Rows from block 7 of the encoder of a small spectrogram FSQ autoencoder, named by matrix and row number. Rows with one number belong to one neuron. Each number is 128 + 24 x the weight over its row's rms, rounded and kept within 0 to 255. All counts start at 0. After the name is the row's rms in percent of the matrix's.
After each neuron's rows are labels from the 100 clips, of 14976, where the neuron reaches its highest value: "strongest on" is what is common among them. Only what is clearly more common there than usual is listed. The data: short pieces for a synthesised band: melody, chords, bass and drums.
# fc1: MLP up (encoder.blocks.7.mlp.fc1.weight, 240x80), inputs 0-79
# fc2: MLP down (encoder.blocks.7.mlp.fc2.weight, 80x240, transposed), outputs 0-79

fc1.98 078 [108 170 153 113 142 141 122  98 134  90  93 128 108 212 125 137 145 149 124  98 118 138  87 114 112 126 129 109 128 128 126  95 140 151 134 124 124 153 132 103 176 137 106 137 136 111 173 149 149 145 190 134 136 126 157 108 117 134 144  92 127 111  77  94 121 130 122 106 131 108 153 110  90 136 120 135 166  88 129 113]
fc2.98 093 [154 103 138 121 135 126 169 117 134 168 175 127 127 127  78 128  99 124 112 134 127 171  87 120 105 116 130 127 132 117  94 109 118 135 135 131 116 119 126 129 165 137 132 129 117 130  17 144 131 113 123 135 128 139  95 173 156 137 140 119 130 168 164 146 140 132 124 150 128 130  85 113 152 122 103 116 129 133 148  80]
strongest on: organ-like

fc1.55 151 [141 135  74 121 136 115 133 166 125 162 160 123 158 108 113 122 189 142 153 108 131 113  72 142 114 126 151 116 130 104 174 147 146 134 129 128  98 134 128 152  76 118 129 127 131 118 139 120 149 105 158 129 132 124 149  75 131 125 123  97 120 166  90 143 185 116 109 137 142 109 119  64 136 122 109 121 123 161 111 130]
fc2.55 205 [128  97 141 162 127 127 158  89 128  63  87 117 139 196 156 133  79 110 127 135 137 117 160 134 134 128 163 122 138 129  54 116 109 138 117 125 154 122 166 123 185 110 106 147 123 142 138 113 118 127  84 132 106 129  96 144 133 158 117 141  95 122 122 140 116 144 112 126 121 135 128 165 137 130 174 131 123 138 112 130]
strongest on: saw pad

fc1.135 044 [126  71 133 139 118 110 128 115 132 122 144 133 146 135 151 128 191 145 100 106 157 114 130 150 164 140 145 106 145 127 128  79 126  64 143 147 131 113 100  86 153 128 146 130 136 139  95 104 130 108 120 145 118 138 138  93 131 114 197 160 148 101 114 186 133 146 114 130 124  98 123 168 128 126 108 130 135 129  79 131]
fc2.135 047 [126 139 130 156 117 114 118 122 129 157 112 123 109  95 121 122  69 141 119  70 141 143 128 142  88 128  80 118 158  76 125  89 137 109 117 142 108 113  97 167 165 120 132 130 127 147 112 116 163  99 104 125 140 141 124  65 146  99 125 154 137 176 135 126 101 138 132 114 170 102 113 140 114 125 116 131 186 136 148 134]
strongest on: saw pad; string section-like

fc1.200 086 [141 148 153 101 112 103 154 132 132 158 106 128 122 129 115 124 149  93 137  80 155  93 120 137 146 113 106 186 122  71 114  97 152 129 117 134 123 126 162 143 208 123 114 131 130 121 123 148 136 127  60 107 130  89 143 155 125 130 152 111 137 149 146 142 108 103 135 140  70 114 128 138 131 159 111 132 101 137 120 146]
fc2.200 126 [142 146 139 112 134 106 121 104 129  96 116 133 119 140 152 117 130 158 121 145  89 144 146 128 125 145  57 156 107 190 143 125 134 122 131 139 161 126  56 137 108 118 121 102 123 131  34 124 106 121 106 138 118 128 134  93 141 130 138  97 144 115 156 136 161 114 126 108 162 133 106 140 132 103 137 119 159 128 157 132]
strongest on: organ-like; melody instrument: organ-like

fc1.90 029 [138 124 138 122 132 163 108 182 127 112 126 135 143 151 154 124 122 135 148 162 118 135 131 106  99 123 136 119 183 148 158  60 155 144 154 124  64 114 136 106 142 132 181 130 142 124 147 130 144 128 185 115 118 157 139 145 123 140 102 126 128 142 155 120 133 129 116 145 202 141 115 106 136  89 125 128 168 119 137 112]
fc2.90 035 [158 145 151 124 130 113 182  89 126 140 148 128 142 106 109 119 116 114 115 103 144 128 137 125 121 148 185 125 107 114 132 103 112 141 118 113 165 130 173 146 138 122 104 131 126 125  68 145 116 157 129 124 128 115 127 130 113 139 156 122 181 115  99 152 131 111 132 104  85 134 165 169 213 172 147 129 117 120 145 134]
strongest on: saw pad; string section-like

fc1.25 149 [110 124 185 111 137 174 102  93 131  99  97 130 103 157 158 133  87 119 112 121 119 150 134 116 109 135 123 120 110 148 107  97 139 160 142 139 111 120 114 117 170 132 107 118 123 130 114 160 136 119  72 130 161 147 108 141 124 173 140 168 103 107 159 135  90 134 177 137 116 118 105 100  97 120 139 134 185 159 152 137]
fc2.25 198 [163 141 139  89 134 108 111 133 125 213  98 125 123 109 120 125 161 148 125 135 152 134  78 113 149 133 110 139 148 122 160 172 125 119 128 132 112 128 140 140 107 137 176 147 131 114 142 120  99 148 193 125 112 142 119 138 137 122 145  95 183 134 107 132 171 126 136 101 134 123 136 141 158 163  99 119  89 108 102 105]
strongest on: saw pad; string section-like

fc1.104 081 [147 120 123 105 125 117 128 106 163 214 105 143  88 138 116 121 151  96 130 181 119  90 136 138 115 157 113 173 136 103 150 122 145 105 137 122 102 132 122 113 144 130 124  83 136 127 118 104  75 139 189 137 133 142 146  98 102 120 140 124 136 138 139 167  97 109 120 132 146 174 119 144 166 127 126 113 114 129 103 128]
fc2.104 099 [106 166 145 102 144 134 156 161 130 103 196 123 129 190 117 119 127  95  94 127  99 161 111 105 121 104 119 142 168 126 102 137 122 126 137 128 100 139 118 129  77 142 131 146 120 135  73 142 143  74  98 158 142 123 112 161 135 129 116 125 126 135 154 142 121 117 156  89 133 102 101 102 143 159 104 118 128 150 158 152]
strongest on: organ-like; vibraphone-like

fc1.202 140 [141  92  69 155 137 103 136 182 128  81 163 118 130 125 140 129 138 152 117 135 107 152 121 132 160 134 190 118 109 150 123 142 114 131 125 131 150 126 122 133 113 117 108 132 126 126  81 123 178 155 116 137 106 122 147 112 146 160 109 141  85 146 120 163 172 122 152  59 140 125 122 145 141 111 108 134  90 145 116 106]
fc2.202 200 [122 162 145 142 116 146 139 121 126 140  91 122 142 130 132 133 114  67 129  82 156 132  91 119 106 138  72 162 125  88 123 132 124 136 133 121  90 141 176 114 133 128 144 136 132 136 176 114  97 134 145 122 143 127 138 132 115 130 110 121  97 140 114 156  98 146 138 179 131 144 101 155  61  89 130 134  76 115 124 161]
strongest on: saw pad; string section-like

fc1.39 047 [171  99 105 136 127 106 113 156 117 134 144 126  93 147 117 126  98 130 148 109 131 115 115 135 132 111 165 135  97 133 128 150 160 122 147 119 164 134 169 118 165 125  44 106 148 130 102 140 162 130  87 118 112  99 166 110 141 141  91 128 109 133 168 119 145 113 180  89 126 117 123 128 153 118 140 129  80 157 114 105]
fc2.39 072 [147 124 130 120 128 124 135  85 128  89 114 121 129 174 114 124 111 146 125 130 155 130  97 123 107 144  28 187 101 137 142 164 127 149 138 127 116 142  54 140 105 149 162 114 127 134  90  98 131 168 112 132 137 118 125 165 129 101 128 110 137 128 132 149 139 147 118 164 140 151 124 138 111 139 120 118 103 120 152 141]
strongest on: saw pad; string section-like

fc1.35 064 [126 153 105 118 140 132 108 160 135  75 138 140 120 165 101 111  70 154  99 106 114 131 146 139 111 147  76 114 119 163 140 128 130 144 132 108 129 136 153 126 134 137 145  60 129 157 113 105 125 133 115 153 137 144 102 116 130 178 158 123  96 156 144 127 140 123 144 142 164 133 156  95 115  96 120 130  91 173 142  77]
fc2.35 086 [164 128 122 112 126 110 151 130 131 151  92 124 134 139 149 126 181 164 127 122 171  94 115 132 135 106 105 113 153 103  76 141 128 106 131 145 156 130 126 166 139 107 150 137 122 129 118 142 167 177 131 140 124 138 130 109 133 126 141  88 194 106 113  79 117 112 105 133  96 105 139 150 101 176 106 124 148  93 170 126]
strongest on: saw pad

fc1.231 067 [136 110  93 163 134 107  90 119 131 103 131 131 127 115 146 130  64 118  91 129 147 156 111 137 143 160 165 145 120 189 144 116 113 111 110 125 129 118 161 111 150 119 125 142 114 134 143 137 162 160 155 126 157 122 203  99 128 157  95 127 102 146 151 101 135  99 145 137 121 109 110 127 137 131  97 126  70  98 127 105]
fc2.231 090 [166 148 142 130 138 134  98 110 130  77 126 128 117 101 106 119  88  85 114 127 103 180  80 129  98 136 142 200 113 124 149 112 140 117 130 139  83 114  90 144 155 140 169 148 120 130  78 132 159 124 138 142 142 144 133 127 149 135 129 115 140 128 159 112 141 139 125 195 108 124 132 126 115 172 105 109 131 115 130 123]
strongest on: organ-like

fc1.199 040 [147 149 199 115 114 104 150 124 131 132 117 131 129 100  81 131 148 107 106 162 142 133 125 116 180 127 126 144  80 113 117 182 123 116 134 116 106 127 158 129  70 192 109 169 108 128 127 145 121 146 139 119 147  90 125 149 122 160 127 125  96 114 144  83 127 136 136 125 122 137 115 118 144 152 129 143  94 116 170 111]
fc2.199 042 [125 129 126 147 126 143 148 127 129 169 106 122 122 106 132 143 124 109 144 106  87 153 121 127 112 119  95 116 156 106  89 181 124  88 124 110 165 112 106 140 162 119 108 132 129 132 135 128 145 100 115 132 114 144 120  99 112 112 119 105 136 160 135 161 112 123 137 111 155 108 156 116  61  37 157 137 136 113  97 170]
strongest on: saw pad; string section-like

fc1.223 044 [111 121 151 123 134 144 134 116 123 123 114 127 133 164 127 115  82 140  85 113 119 131 146  87  85 108 176 153 132 175 136  57 128 152 138 142 143 149 155 138 163 128 140  73 134 129 153 116 133 133 112 124  88 145 114  71 139 132 114 171 129 160 145 118 117 129 138 133 178 132 133 108 162 100 132 120 167 126 107 138]
fc2.223 062 [ 84 115 145 131 137 141 135 150 130 112 126 128 136 114 131 152  83 128 134 127 142 132 175 107 128 109 177 128 113 143 118 145 106 135 125 140 103 125 178 122 199 131 124  99 129 127 183 142 103 141  84 123 121 129 106  69 103 150 126 173  86 140 140 134 100 118 149 101 152 128 123 108 164  75 129 141 155 119 127 119]
strongest on: saw pad; string section-like

fc1.105 130 [133  88 154 136 119 147 169 128 130  93 130 123 128 139  86 115  62 131 121 181 127 111 143 127  90 114 157 160 138 136  94 138 114 102 117 118 169 133 153 171 127 135 110 133 123 124 133 102 143 126  86 141 155 130  95 112 129 143 135 141 158 124 114 100 112 147 129 125  94 148 197 129 147 180 146 131 124 102  91 138]
fc2.105 181 [148 118 108 134 139 136 175 133 127 137 131 128 147 101  90 129  60 138 128 148 121 144 167 121 100 136 195 155  89 168  99 119  94 144 127 112 159 115 128 127 158 151  96 119 130 124 124  90 111 108 136 142 117 144  85 132 117 104 132 144 142 119 134 127 180 119 122 101 117 144 171 143 192 154 119 127 137 121 123  99]
strongest on: saw pad; string section-like

fc1.91 027 [ 72 127 129 135 113 126 125 108 113  83 122 110 157 129 153 130 144 121 123 159 136 124 127 127 160 113 114 113 118 132 108 150 111 150 146 170 106 111 123 146 110 135 219 155 154 128 105 103  97 112 146 124 131 159 110 159 132  96 112 122 151  70 102 182 133 129 138 162 157 138  93  99 112 121  97 133 138 120 143 146]
fc2.91 049 [142 139 132 125 134 129 136 159 130 170 147 130 123  82 137 139 122  69 131 126 118 130 150 141 137 142 175  93 137 122 124 125 133 130 119 113 140 139 174 115 144 109  60 138 130 127 170 167  94  95  80 129 114 112 134 107 132 143 121 148 116 154 159 111 118 103 156  96 110 122 155 130 208 165 118 132 131 137 119 101]
strongest on: saw pad; string section-like

fc1.70 049 [145 122  81 138 100 130 117 172 112 107 123 139 128 148 128 128 101 154 118  98 111 132 106 107 106 140 108  89  91 130 125 134 120 140 129 145 106 136 118 136 115 121 121 117 133 139 133 148 128 120 123 139 144 156 105 124 138 192 125 112  95 200 162  46 180 131 109 135  81 141 112 101 125 106 128 121 101 152 124 101]
fc2.70 057 [154 110 103  79 142 124 128 114 130  72  86 144 134 154 111 125 128 149 133 171 137 156 122 127 107 127  67 137 158 179 159 118 123 114 121 123 163 121 115 154 127 109 125 120 128 132 109 128 121  93 110 150 114 121 123 143 144 148 146 119 151  98 141  97 131 111 145 132 117 119 140 110  59 189 102 126 166 119  97 155]
strongest on: organ-like